From a checkpoint of a small image-text matching model: trained on rendered dice on a table.
Rows from block 7 of the image encoder of a small image-text matching model, named by matrix and row number. Rows with one number belong to one neuron. Each number is 200 + 20 x the weight over its row's rms, rounded and kept within 0 to 999. All counts start at 0.
After each neuron's rows are labels from the 100 images, of 14976, where the neuron reaches its highest value: "strongest on" is what is common among them. Only what is clearly more common there than usual is listed. The data: rendered dice on a table.
# fc1: MLP up (encoder.blocks.7.mlp.fc1.weight, 1280x320), inputs 107-213
# fc2: MLP down (encoder.blocks.7.mlp.fc2.weight, 320x1280, transposed), outputs 107-213

fc1.490,175,201,200,230,201,178,178,191,188,213,191,179,190,147,214,159,172,188,207,187,227,191,185,222,232,212,212,195,203,211,208,234,195,200,204,221,209,255,205,189,187,173,199,147,217,247,217,212,187,220,192,181,183,200,204,205,185,202,230,249,193,216,176,204,240,193,210,207,200,231,198,229,171,214,204,206,147,192,187,196,188,205,207,227,181,151,204,186,202,213,186,222,204,176,165,198,201,184,197,194,173,207,188,186,214,190,205
fc2.490,220,203,174,188,195,198,239,192,242,199,228,193,202,180,182,196,179,171,200,200,205,206,207,200,190,196,152,228,197,190,185,209,211,196,185,196,178,213,203,204,203,185,188,171,173,184,193,212,182,176,180,167,191,198,233,219,211,209,200,221,219,208,172,169,206,214,202,210,203,195,232,200,230,185,194,233,220,202,242,210,176,181,193,210,198,226,211,230,224,236,182,222,191,198,215,206,187,216,203,230,202,188,216,218,194,190,181
strongest on: purple die

fc1.685,191,231,214,236,214,230,203,233,178,209,202,202,238,202,172,198,170,149,161,175,199,170,211,208,224,214,196,211,191,232,189,230,183,207,192,189,189,216,169,213,183,212,169,170,219,192,191,212,201,208,188,219,203,189,173,205,232,170,175,219,197,211,213,174,218,196,215,194,211,161,232,184,162,186,183,198,155,224,205,189,197,195,167,187,185,192,211,185,193,202,222,191,221,215,211,155,208,173,179,228,181,215,219,168,220,193,216
fc2.685,183,200,194,198,204,211,230,199,171,198,201,191,202,176,209,176,215,217,185,203,237,170,188,187,203,189,208,213,205,221,222,200,179,222,213,215,200,225,216,179,224,211,229,159,192,210,233,229,237,189,198,212,187,223,202,181,206,199,213,205,197,214,208,206,231,230,238,214,194,199,180,189,224,176,180,168,198,209,192,178,207,182,191,175,183,201,181,198,189,189,244,152,245,198,160,198,212,216,164,219,202,240,181,209,204,220,215
strongest on: purple die

fc1.217,167,185,188,207,196,196,196,201,170,180,207,195,191,196,153,223,225,196,241,205,221,238,182,232,215,190,238,203,181,199,186,201,213,189,191,228,208,210,209,185,202,200,198,191,166,236,220,211,224,236,152,180,217,194,194,247,163,201,213,185,210,177,192,224,201,226,193,197,193,177,227,196,204,197,188,178,204,167,171,239,224,178,181,228,187,225,205,184,184,223,225,211,228,221,188,166,188,183,216,227,221,182,192,202,187,197,199
fc2.217,205,221,193,211,190,186,169,251,215,204,188,183,217,190,208,239,204,232,205,211,212,197,207,237,205,181,185,146,194,231,212,195,222,197,214,176,214,219,195,211,174,221,203,194,195,186,211,184,209,220,207,204,221,169,200,191,208,214,223,216,188,193,211,185,226,210,200,214,186,200,187,180,207,174,224,212,186,200,231,177,188,215,179,218,200,194,209,213,205,189,186,194,182,233,187,241,231,205,200,214,166,194,226,192,174,204,196
strongest on: orange die; yellow die

fc1.592,194,209,184,189,197,196,203,206,216,190,227,171,229,190,190,203,215,226,234,169,203,209,183,177,219,210,210,200,182,181,238,209,200,219,232,262,196,185,185,178,222,206,159,187,211,209,194,177,178,209,210,229,185,212,226,210,193,221,196,175,225,213,225,176,188,206,234,201,197,171,183,168,200,261,210,187,178,238,196,220,201,192,220,172,203,196,212,206,186,210,197,180,204,211,180,186,186,186,216,173,180,205,194,205,167,198,203
fc2.592,214,202,211,168,227,181,229,220,214,198,198,244,142,221,185,211,189,197,164,231,192,210,208,202,202,177,236,241,187,221,203,238,197,204,192,195,242,205,183,183,241,235,189,170,228,224,172,236,238,201,195,224,196,160,160,238,196,188,220,228,200,201,230,186,238,196,212,225,162,219,220,221,174,182,180,216,178,206,210,209,205,208,226,178,183,214,199,207,193,187,216,211,178,215,196,178,192,207,183,197,181,197,187,213,214,210,223
strongest on: green die

fc1.394,182,200,222,185,175,174,205,215,225,187,175,204,208,189,227,201,193,223,226,184,194,216,199,167,208,219,234,192,225,190,197,198,212,206,193,226,218,234,243,202,197,214,210,208,222,189,193,215,201,167,202,187,218,202,153,198,209,180,203,213,203,186,202,212,213,216,187,208,183,188,177,175,213,210,228,204,193,213,185,178,217,196,174,147,188,185,214,196,219,195,204,175,172,249,217,190,172,207,162,216,212,224,217,172,180,211,197
fc2.394,184,179,206,237,195,229,184,177,256,228,211,192,189,189,228,175,236,167,208,214,225,182,188,204,204,176,207,246,206,190,204,179,205,188,213,209,196,157,208,197,202,183,181,172,195,178,206,220,181,195,187,197,209,195,193,207,208,189,192,162,211,174,213,233,171,211,177,237,172,208,212,208,168,177,220,211,211,200,182,227,196,208,172,196,192,221,199,224,236,178,159,211,171,210,199,185,184,211,221,230,169,247,199,194,183,202,196
strongest on: blue die

fc1.149,205,204,212,182,189,246,214,205,196,198,206,172,187,198,227,236,200,176,200,189,173,209,195,174,177,185,192,192,191,225,171,202,207,205,208,184,180,212,210,164,202,187,200,208,201,177,174,176,181,212,183,205,195,205,183,174,198,198,186,209,185,180,227,226,183,204,196,190,193,212,205,214,162,187,215,194,177,178,208,178,219,196,203,171,197,193,198,175,214,199,214,162,201,219,228,202,173,196,210,207,239,203,208,191,203,176,189
fc2.149,218,192,184,215,207,205,183,198,208,234,212,196,151,222,181,214,190,203,175,184,201,183,197,208,217,200,217,163,214,210,225,199,204,226,208,194,191,181,212,187,207,162,179,180,188,169,221,223,163,196,222,200,185,218,205,190,205,193,144,203,174,207,208,207,207,198,193,231,198,212,187,209,206,185,213,191,227,191,187,216,169,211,211,176,230,186,172,165,172,195,157,187,204,242,190,209,228,176,226,203,224,173,218,186,208,198,232
strongest on: dice: one

fc1.700,211,200,269,208,183,221,198,228,219,208,194,219,205,203,193,181,206,192,243,204,193,195,225,212,196,202,206,209,204,203,219,177,182,179,184,160,163,226,174,173,194,204,200,206,190,188,203,210,190,209,210,167,192,187,191,207,240,243,176,228,218,213,195,176,188,204,184,194,206,224,201,182,191,212,193,190,212,244,174,226,209,236,174,190,219,182,233,200,185,204,220,229,180,160,183,208,211,220,202,233,215,212,201,197,192,199,223
fc2.700,219,188,193,220,197,206,224,198,228,161,218,167,203,198,212,225,222,200,266,196,169,176,216,213,193,184,180,226,217,209,175,190,176,211,183,242,218,193,178,179,169,191,195,167,162,211,200,199,196,206,261,193,217,221,214,209,175,173,182,177,223,189,183,236,216,191,220,217,177,205,190,200,207,211,216,182,188,229,198,183,194,200,232,177,218,202,253,213,145,223,196,202,228,212,179,207,167,208,181,211,200,207,206,195,191,203,176
strongest on: green die

fc1.136,161,193,250,234,224,211,229,193,139,161,195,210,220,172,233,237,205,200,224,227,212,236,175,186,226,210,218,184,178,188,196,227,201,204,233,198,241,181,234,173,192,222,199,178,177,155,192,213,184,213,191,219,187,193,218,199,198,197,180,189,199,209,200,229,181,188,205,167,180,180,178,196,223,182,188,193,210,207,198,218,216,182,213,212,202,191,216,180,205,185,241,213,194,197,171,231,206,185,225,231,210,165,170,184,225,195,168
fc2.136,184,172,204,200,199,225,184,177,209,200,235,190,226,171,218,189,208,193,236,196,211,219,189,227,217,200,200,234,218,217,202,194,225,181,196,212,187,205,161,172,192,168,192,205,203,178,172,166,199,182,193,232,204,177,199,196,202,209,222,180,176,209,193,202,228,212,221,218,229,192,208,215,214,215,201,225,234,247,226,198,187,214,201,221,203,214,194,219,159,173,184,194,230,209,200,214,191,197,188,181,221,174,196,189,167,209,221
strongest on: yellow die; orange die

fc1.471,169,188,205,228,220,156,211,221,197,230,200,183,227,206,209,233,194,195,190,208,203,207,210,209,202,222,206,212,199,193,199,218,187,210,202,222,193,179,174,166,210,200,184,218,214,199,225,220,220,173,173,203,212,205,234,222,175,171,183,181,169,223,208,178,218,196,202,184,220,200,176,213,196,224,202,214,224,212,236,186,234,190,211,184,208,210,208,212,183,210,163,213,191,227,175,230,217,229,170,205,188,172,216,218,184,205,215
fc2.471,220,199,210,186,213,210,203,180,189,226,179,222,215,186,222,219,198,197,240,175,178,202,217,194,169,149,185,206,189,214,210,221,209,204,195,214,206,200,208,188,191,199,179,209,213,183,183,249,233,169,188,216,180,210,196,196,206,196,194,201,215,208,202,162,214,212,208,189,200,205,178,194,183,174,202,215,192,197,197,175,193,212,210,218,194,199,223,201,186,167,176,223,180,215,216,198,219,180,217,183,186,217,205,196,185,223,181
strongest on: green die; teal die

fc1.4,229,212,221,203,215,160,206,215,220,198,197,151,206,214,235,202,176,226,205,182,228,220,218,213,191,178,162,163,185,207,202,193,222,200,165,190,189,180,222,189,216,159,208,180,249,203,226,200,183,264,213,203,177,190,196,187,197,227,182,220,199,176,243,222,202,196,208,196,197,194,203,186,200,190,189,183,199,209,237,193,214,192,198,213,211,213,196,233,173,188,177,202,181,201,205,195,190,209,187,195,204,184,194,215,189,191,156
fc2.4,220,241,213,190,202,180,220,186,187,237,172,181,189,189,204,209,221,176,224,193,236,226,203,184,209,211,255,189,196,189,221,205,253,144,217,178,202,200,166,203,183,233,190,197,197,192,218,198,220,190,189,182,190,207,208,198,185,190,198,174,197,198,225,224,183,222,234,188,197,186,168,219,210,195,221,181,211,220,216,187,199,251,189,210,163,202,156,204,222,224,196,175,212,195,163,173,195,194,174,217,190,207,217,191,197,201,208
strongest on: dice: one; total: 1

fc1.730,188,209,193,229,198,193,203,232,214,179,215,216,239,230,226,208,209,218,200,188,202,217,176,229,228,213,226,196,210,209,207,202,185,193,181,162,228,199,203,180,188,234,211,217,216,146,212,215,205,197,192,186,203,203,224,207,186,166,194,203,188,216,211,203,230,209,214,221,220,200,193,174,208,205,201,201,182,219,222,211,200,207,223,217,201,199,222,241,191,167,256,172,176,232,192,204,199,156,188,191,196,205,200,184,196,189,159
fc2.730,228,182,193,186,220,180,191,179,180,173,157,209,243,245,214,239,201,193,198,188,191,215,205,187,205,208,135,225,180,188,159,159,206,184,226,229,194,197,175,203,238,222,184,210,185,213,212,226,221,228,183,180,201,233,208,239,215,214,180,181,216,206,184,191,237,181,208,168,223,174,186,212,190,211,241,198,233,200,228,184,226,218,204,208,211,205,193,219,234,168,195,213,241,219,198,211,220,230,205,207,211,195,196,212,199,193,196
strongest on: yellow die; orange die

fc1.594,195,178,192,215,196,220,200,225,202,212,186,207,183,199,190,236,177,190,204,189,237,207,229,216,208,207,194,223,218,216,165,198,189,167,205,243,195,206,170,215,202,173,197,202,180,199,189,189,207,162,186,222,176,194,189,191,197,201,184,218,181,187,203,174,221,177,193,212,190,186,218,228,199,207,202,225,159,203,226,195,178,205,156,197,196,226,195,183,200,169,213,170,212,193,213,195,192,182,204,207,150,194,183,192,197,184,186
fc2.594,218,203,196,200,214,205,166,250,204,170,227,232,220,193,183,193,194,215,223,184,212,206,194,179,190,178,173,211,213,199,188,217,220,219,147,195,232,182,216,199,201,168,211,183,189,199,202,202,178,210,188,204,186,180,170,180,184,167,209,204,201,222,240,175,203,193,232,190,186,211,156,208,191,163,169,216,228,217,206,199,201,180,201,181,199,190,198,211,212,226,190,195,196,198,176,225,177,220,169,201,212,223,238,185,195,175,198
strongest on: grey die

fc1.177,213,171,185,176,217,196,196,171,241,173,227,156,227,186,193,225,224,233,216,188,214,216,205,217,201,194,184,205,174,210,209,220,217,188,201,171,190,172,182,191,186,209,241,168,267,195,213,237,176,202,238,191,179,205,182,207,193,174,167,186,187,218,221,223,201,219,194,214,193,178,188,197,202,190,193,224,212,194,163,183,191,218,240,178,177,199,209,219,213,185,176,206,208,198,192,240,237,189,202,166,168,209,166,196,202,187,171
fc2.177,211,213,201,171,180,202,204,182,228,238,197,205,150,185,200,200,196,219,182,218,169,200,193,179,206,158,238,207,153,195,204,162,216,190,198,228,213,221,179,224,182,172,197,164,216,190,175,184,197,194,194,178,191,189,188,228,225,177,209,228,207,195,211,218,176,181,223,202,209,203,216,206,235,200,198,180,211,190,216,230,223,204,201,211,174,180,191,219,207,241,192,198,236,213,193,186,168,196,224,179,191,187,177,195,182,237,214
strongest on: dice: one

fc1.233,198,226,231,226,198,174,177,227,170,183,192,217,220,195,178,226,218,212,182,184,208,226,177,203,170,195,222,225,202,206,172,195,151,185,225,169,217,202,222,165,215,164,202,196,206,204,185,203,186,225,174,230,175,242,184,181,202,146,212,209,203,193,173,200,181,185,180,214,219,222,196,179,215,226,214,229,214,188,174,192,199,221,171,157,213,190,202,176,162,194,215,226,220,220,179,198,232,209,201,240,201,164,188,212,183,174,162
fc2.233,165,211,211,220,187,197,226,167,203,232,206,221,225,228,226,203,220,185,183,192,248,245,207,219,215,237,170,163,234,196,197,213,177,160,204,204,216,199,221,227,215,204,214,181,194,161,172,174,229,187,202,194,182,208,218,210,199,226,187,187,187,206,229,235,218,228,191,222,221,221,201,200,209,187,222,179,194,225,231,226,184,161,209,209,233,203,212,199,216,165,226,166,232,228,202,187,209,211,220,200,180,174,195,214,227,208,219
strongest on: green die

fc1.688,225,190,196,233,207,201,202,195,248,200,191,165,203,163,192,193,198,208,217,210,181,205,198,191,189,225,229,208,206,203,206,168,203,186,205,193,196,234,203,167,160,185,226,210,201,186,165,236,223,184,170,188,183,169,185,206,184,184,205,211,188,199,191,197,198,196,221,211,181,222,222,208,193,209,197,197,216,235,195,164,173,199,192,207,195,218,209,216,172,177,192,223,178,189,219,163,189,228,215,201,181,179,203,196,217,193,223
fc2.688,209,175,217,230,184,197,187,186,226,183,210,198,232,204,215,217,212,186,162,208,182,220,194,198,190,181,182,187,229,177,184,177,194,200,214,175,199,219,181,217,171,156,201,207,176,173,222,229,205,198,195,233,197,186,219,198,194,214,237,193,204,178,226,220,249,184,210,226,221,203,215,145,179,208,171,244,177,201,211,206,203,215,218,159,216,193,227,224,210,197,206,185,218,226,202,221,206,181,178,194,232,181,193,189,181,219,165
strongest on: pink die

fc1.633,189,211,194,203,166,204,163,190,193,219,183,162,183,164,225,204,164,224,190,205,183,214,212,186,202,164,196,194,202,196,170,208,200,216,182,232,209,198,202,188,232,247,237,180,232,190,211,205,221,178,175,244,221,187,209,230,180,173,200,221,202,189,203,179,194,217,181,180,184,209,215,200,193,225,186,195,180,231,186,229,190,186,213,194,188,212,211,204,208,182,164,210,244,212,184,200,254,217,210,206,206,225,185,210,188,207,201
fc2.633,208,201,191,207,201,206,229,197,188,226,207,178,179,227,196,196,234,199,169,225,213,242,182,225,213,205,190,177,188,151,235,218,175,183,228,199,209,184,223,204,182,216,211,231,197,194,185,190,215,184,259,204,185,203,210,212,230,187,208,184,190,222,164,199,208,233,201,231,183,225,190,192,182,190,228,208,164,168,193,180,200,176,187,168,235,202,207,205,199,193,184,231,170,214,202,194,181,201,216,213,174,201,191,215,196,210,208
strongest on: blue die

fc1.44,202,222,198,209,178,185,189,225,194,202,196,221,172,173,196,202,201,197,212,203,202,210,204,199,194,162,208,183,211,179,244,217,193,218,208,227,192,222,202,199,225,188,208,189,204,211,172,203,209,155,216,192,209,245,242,174,183,201,204,169,204,225,211,170,218,203,201,216,212,189,193,193,194,174,183,210,177,225,210,212,211,218,178,212,213,172,231,180,194,198,201,195,200,194,235,197,191,178,164,224,198,186,184,184,153,226,202
fc2.44,225,187,194,189,212,187,205,191,218,218,195,181,206,198,229,185,189,191,185,198,202,238,210,155,199,213,192,215,215,191,185,187,207,197,201,179,243,205,184,218,189,219,182,216,204,212,214,180,183,206,192,177,196,197,203,179,200,169,176,214,196,210,178,184,169,201,233,213,179,206,175,189,201,236,176,200,204,215,180,175,207,199,167,193,198,203,209,200,204,187,229,206,201,214,210,222,227,192,201,218,216,230,206,213,202,227,259
strongest on: grey die

fc1.607,225,197,205,208,175,192,174,179,200,194,241,182,180,158,200,192,199,182,199,200,166,221,212,217,186,162,192,177,204,209,169,224,193,194,165,233,229,198,212,169,197,199,187,185,186,218,194,172,210,184,197,182,235,184,191,181,198,222,223,212,207,206,259,224,178,165,228,188,213,202,227,220,191,201,189,180,196,219,168,239,183,213,214,217,208,201,209,179,206,195,189,205,259,157,204,196,212,153,208,185,221,241,189,176,177,206,200
fc2.607,225,199,205,184,214,197,178,228,222,201,198,184,216,225,228,166,185,207,186,221,182,198,219,188,173,255,184,195,191,206,191,193,196,198,204,230,182,177,230,167,225,158,213,196,195,188,190,170,226,223,190,156,231,191,216,181,218,214,192,229,213,186,178,214,213,228,210,210,201,193,166,229,223,190,186,190,252,205,211,190,233,206,203,210,203,232,238,232,201,228,188,199,216,185,207,236,229,200,194,201,197,186,191,181,205,219,180
strongest on: purple die; blue die

fc1.99,211,216,191,209,181,182,195,215,246,204,183,183,220,228,210,222,233,209,215,222,192,216,217,207,212,212,197,187,201,171,216,230,221,195,173,175,217,212,187,195,200,219,234,175,212,216,179,188,186,201,202,234,224,199,196,220,172,176,185,174,156,217,203,211,196,202,178,180,216,210,201,209,212,185,165,178,187,186,208,211,192,183,196,200,220,197,221,164,134,178,219,191,192,172,171,164,248,199,196,161,226,219,209,149,225,216,214
fc2.99,178,186,197,195,201,205,186,182,244,212,202,224,199,234,191,223,213,240,141,199,197,186,218,174,182,221,169,221,227,153,164,181,187,211,239,205,199,196,184,187,179,200,201,209,183,207,219,228,252,172,194,170,189,187,183,216,174,194,212,200,202,186,211,188,240,198,193,226,186,187,212,198,179,214,212,189,215,195,159,183,231,211,181,195,215,204,206,210,206,229,196,231,188,183,216,181,202,193,211,202,177,173,206,194,172,189,197
strongest on: dice: one

fc1.637,191,198,183,197,197,224,200,200,251,190,240,195,223,237,184,204,212,248,193,201,201,199,198,209,206,200,217,172,212,213,213,213,210,196,212,224,234,194,191,186,194,216,246,228,216,170,185,189,211,183,214,203,209,182,194,212,194,198,193,192,187,187,234,215,185,191,214,213,195,214,205,172,251,221,206,184,201,209,194,199,185,180,213,198,184,186,209,223,214,220,206,199,205,195,201,191,215,171,205,225,211,195,230,130,176,186,191
fc2.637,210,202,182,209,218,175,189,216,222,168,178,225,204,198,205,212,206,220,188,201,157,237,200,195,188,234,189,210,186,190,200,174,205,219,233,191,160,188,221,223,180,173,167,193,185,262,175,197,213,193,181,206,190,230,190,228,215,206,175,167,183,214,197,245,158,194,228,170,215,189,172,232,184,188,201,203,190,215,202,203,190,201,198,216,261,211,213,185,169,182,240,190,201,173,217,185,216,221,217,200,204,239,161,202,179,181,189
strongest on: pink die

fc1.578,196,196,226,193,160,183,215,172,192,157,233,194,203,171,239,228,210,195,221,176,177,189,177,187,165,172,214,212,207,206,205,207,208,213,225,196,208,237,210,200,232,234,240,189,189,159,184,177,175,200,208,192,222,212,207,190,191,196,196,222,194,193,207,197,187,180,191,201,185,183,219,194,194,199,186,225,211,203,211,155,223,196,208,210,172,181,179,219,211,203,177,217,222,217,193,240,192,195,216,197,197,198,225,217,191,174,170
fc2.578,218,169,181,187,175,214,206,209,167,198,151,187,178,184,195,218,198,205,179,216,196,190,196,212,193,211,212,176,191,167,209,185,176,226,195,210,192,189,199,164,251,221,223,199,200,185,240,152,229,187,205,222,223,216,248,213,181,201,172,220,229,183,204,151,213,204,211,202,227,232,234,195,189,205,200,180,202,195,212,203,192,194,155,215,193,219,195,185,217,212,188,228,191,174,221,177,211,180,214,184,211,171,187,167,227,239,202
strongest on: dice: one

fc1.570,188,218,223,232,239,214,205,200,226,177,215,249,192,207,183,210,207,223,196,205,211,219,173,192,213,206,190,179,197,174,213,223,221,237,177,209,185,190,195,184,169,206,212,204,204,192,191,199,201,151,194,207,198,243,204,193,191,185,204,204,214,195,199,203,232,180,216,171,174,212,193,198,188,189,213,206,167,217,171,208,202,184,159,202,234,184,183,249,195,203,199,208,243,201,231,191,174,183,194,182,175,215,229,176,199,181,198
fc2.570,228,233,219,203,199,215,189,264,197,197,210,213,160,189,194,234,213,213,204,204,235,159,161,179,192,164,163,169,212,228,227,206,219,203,202,190,220,204,207,185,182,221,212,212,176,230,203,199,232,189,181,215,168,214,181,218,162,212,184,217,199,202,198,214,212,211,204,180,188,189,226,205,226,226,189,192,224,195,200,182,204,204,221,229,210,191,201,219,212,184,202,211,170,173,186,216,190,189,242,174,179,200,210,195,205,203,216
strongest on: green die; teal die

fc1.534,207,208,207,193,190,200,209,200,213,190,154,208,207,193,204,230,204,202,217,255,230,218,212,199,214,179,209,179,205,211,201,189,206,217,194,187,207,177,200,206,192,199,239,193,213,183,180,194,197,173,191,201,177,207,186,197,202,199,178,214,183,193,208,184,161,202,224,225,170,189,195,181,187,185,179,222,166,182,210,193,203,160,210,217,206,238,190,204,192,182,204,191,237,216,211,220,233,173,197,225,169,210,174,214,186,190,199
fc2.534,167,205,197,200,231,203,179,191,245,193,216,214,181,208,191,216,184,222,167,204,218,203,204,173,191,208,165,197,193,195,200,235,219,208,198,233,211,201,223,168,200,158,218,188,187,190,230,186,217,208,151,216,180,202,187,206,223,216,194,227,177,180,191,224,223,192,177,186,192,226,198,194,183,206,217,196,191,217,172,173,224,242,195,173,188,225,188,205,200,219,204,210,219,207,203,211,177,186,216,203,240,183,192,231,201,225,208
strongest on: green die

fc1.728,190,210,188,172,176,213,191,215,237,236,192,200,205,164,143,237,212,197,212,217,220,207,210,192,199,192,204,146,226,209,182,203,237,203,191,169,202,218,183,184,168,259,185,200,222,202,194,196,231,218,127,148,196,214,204,205,201,191,210,195,164,168,200,182,201,209,173,216,203,208,212,210,191,189,224,161,236,209,203,219,187,157,212,209,264,187,206,220,197,213,210,224,197,210,208,195,178,182,184,177,238,191,212,175,184,217,199
fc2.728,187,191,212,201,196,204,208,228,198,218,208,204,191,195,193,218,200,180,145,230,185,199,198,217,193,193,201,239,208,185,212,210,190,181,222,196,214,204,223,194,228,205,221,265,191,181,182,184,178,196,155,196,192,199,156,197,196,199,182,176,214,208,208,213,246,212,231,213,207,207,220,216,201,198,197,197,210,220,176,178,205,197,165,198,191,214,201,188,185,191,219,221,210,189,191,215,184,205,180,208,183,234,204,194,207,175,179
strongest on: orange die

fc1.71,195,200,197,193,170,172,226,182,153,223,185,214,214,211,197,225,191,224,218,203,202,179,203,194,210,234,203,169,206,242,220,196,182,211,191,171,195,162,222,195,206,199,231,197,241,182,187,172,197,213,179,209,176,240,210,166,236,163,174,201,184,212,198,187,198,209,150,211,163,223,229,220,183,201,184,198,196,265,204,181,188,230,230,199,174,188,221,187,191,199,194,186,198,204,187,190,223,178,200,210,207,207,222,193,188,223,208
fc2.71,191,193,226,202,184,210,231,192,192,225,223,229,249,205,183,225,190,172,154,198,189,180,183,187,214,183,231,205,202,195,229,190,194,165,166,178,198,208,201,197,227,192,221,179,166,228,196,236,223,196,182,238,205,212,193,213,239,186,207,233,185,182,203,190,186,211,221,186,218,204,232,143,167,191,223,195,183,202,200,229,197,194,209,201,212,196,199,198,223,211,183,214,217,197,191,182,188,186,198,206,202,211,190,194,196,183,187
strongest on: green die

fc1.179,196,200,191,227,203,202,206,161,204,237,212,210,209,218,198,220,213,229,192,197,155,230,195,219,197,193,225,235,218,207,209,190,183,169,210,188,175,217,197,198,224,200,184,192,191,172,228,207,224,185,196,209,210,204,199,160,153,188,237,233,213,215,194,215,168,196,168,207,169,195,180,206,230,185,191,198,206,185,203,184,182,168,190,207,212,202,164,163,204,196,200,215,215,191,201,202,234,196,209,186,211,192,165,166,174,236,198
fc2.179,213,185,204,222,211,198,219,231,237,193,197,186,162,200,158,248,193,190,186,187,240,207,190,198,190,189,196,196,166,212,174,202,184,177,198,248,210,197,251,218,213,185,206,241,199,194,227,217,194,191,216,219,186,213,163,197,195,207,207,207,208,190,172,200,187,202,156,190,189,225,196,199,198,223,216,159,155,237,223,157,194,184,194,219,209,213,221,179,186,208,216,186,176,172,206,191,187,210,217,208,183,158,179,199,186,181,187
strongest on: orange die

fc1.636,218,198,216,185,196,211,210,188,235,212,177,196,200,188,200,197,210,227,215,201,236,197,176,197,219,186,244,204,203,215,184,191,155,216,207,186,216,183,178,202,172,188,203,193,219,214,188,217,175,202,212,199,162,193,214,189,245,188,189,251,214,194,239,174,227,180,196,220,187,184,190,188,181,184,217,214,201,211,233,219,202,219,202,163,224,166,191,204,175,196,161,190,194,188,190,181,206,188,211,178,206,205,167,201,221,207,188
fc2.636,214,201,217,199,193,218,183,194,196,182,207,170,202,214,200,226,163,219,178,194,222,181,184,215,182,196,174,216,187,184,205,244,183,192,196,167,228,198,151,208,210,211,187,202,211,236,202,184,174,145,171,214,217,188,191,200,201,196,208,210,181,184,228,212,217,235,241,208,186,202,186,201,208,208,218,229,223,243,202,219,252,208,179,200,191,207,211,193,207,209,187,215,215,194,214,212,199,218,186,189,195,220,173,200,183,194,215
strongest on: dice: one

fc1.2,239,210,190,222,160,207,208,222,233,202,211,178,200,212,188,186,175,191,195,166,208,180,203,190,204,214,177,204,208,150,204,237,196,174,196,204,177,216,191,200,210,164,195,202,234,259,174,171,171,182,205,195,182,178,196,204,218,232,205,212,175,213,240,166,198,198,204,193,220,165,183,177,184,193,204,204,203,237,219,218,191,210,190,194,191,185,209,182,214,199,199,184,252,196,210,166,232,165,188,194,218,193,231,167,175,198,186
fc2.2,168,199,228,202,215,230,194,227,178,186,202,186,208,210,191,197,195,195,258,190,215,207,186,169,196,190,203,232,172,180,190,182,198,214,186,197,204,231,191,213,211,238,197,201,164,233,194,183,193,184,186,200,175,172,195,191,195,243,223,205,217,194,179,226,180,193,191,190,196,183,196,229,187,209,227,192,246,179,173,214,172,232,164,206,193,206,187,197,157,174,151,195,205,193,206,203,212,193,215,201,198,232,218,202,246,183,221
strongest on: dice: one

fc1.79,235,182,195,202,202,181,200,225,212,198,214,231,212,175,155,216,199,200,212,208,231,183,201,189,185,204,219,191,208,207,212,203,189,209,202,224,187,207,198,184,167,194,228,179,207,171,225,198,193,177,157,205,215,185,216,196,216,212,224,216,219,196,206,195,223,141,235,210,159,217,177,199,185,165,176,180,187,212,211,213,206,185,196,203,191,192,166,207,205,197,212,176,259,190,203,199,225,170,173,233,184,241,229,215,210,219,173
fc2.79,222,221,203,208,186,181,205,207,205,192,190,170,191,235,207,209,220,211,195,191,205,221,205,200,201,202,174,197,202,212,201,217,159,212,205,183,205,207,195,224,154,203,182,192,208,190,198,190,176,184,184,184,219,184,184,213,158,220,160,204,191,224,213,207,193,231,208,178,194,190,213,207,219,202,207,165,186,218,165,193,160,215,172,206,214,199,205,216,189,184,196,195,230,194,200,218,211,188,221,213,205,239,159,194,205,205,210
strongest on: grey die

fc1.610,199,187,217,226,180,211,194,206,221,211,175,178,209,166,200,208,212,190,218,185,218,236,189,192,199,197,202,203,163,197,181,217,220,159,207,177,223,202,193,191,203,225,226,228,237,204,198,193,197,196,170,234,188,192,195,228,181,195,184,176,189,194,206,170,220,178,191,152,207,197,200,212,179,197,220,200,185,218,202,215,215,197,193,219,190,193,225,177,232,183,231,230,224,203,225,175,191,214,169,180,229,219,193,181,191,232,152
fc2.610,153,207,192,197,204,277,224,166,163,214,186,202,187,216,206,198,192,220,197,209,213,195,182,204,199,212,199,150,190,206,197,215,197,201,213,224,189,195,205,192,239,215,229,187,220,187,218,196,191,199,170,222,194,208,177,218,200,200,208,196,177,204,228,231,202,212,182,221,200,210,192,214,189,190,198,211,196,200,205,228,185,174,183,188,208,217,184,208,191,199,179,170,195,192,194,205,205,212,220,213,214,236,223,189,201,191,207
strongest on: orange die; yellow die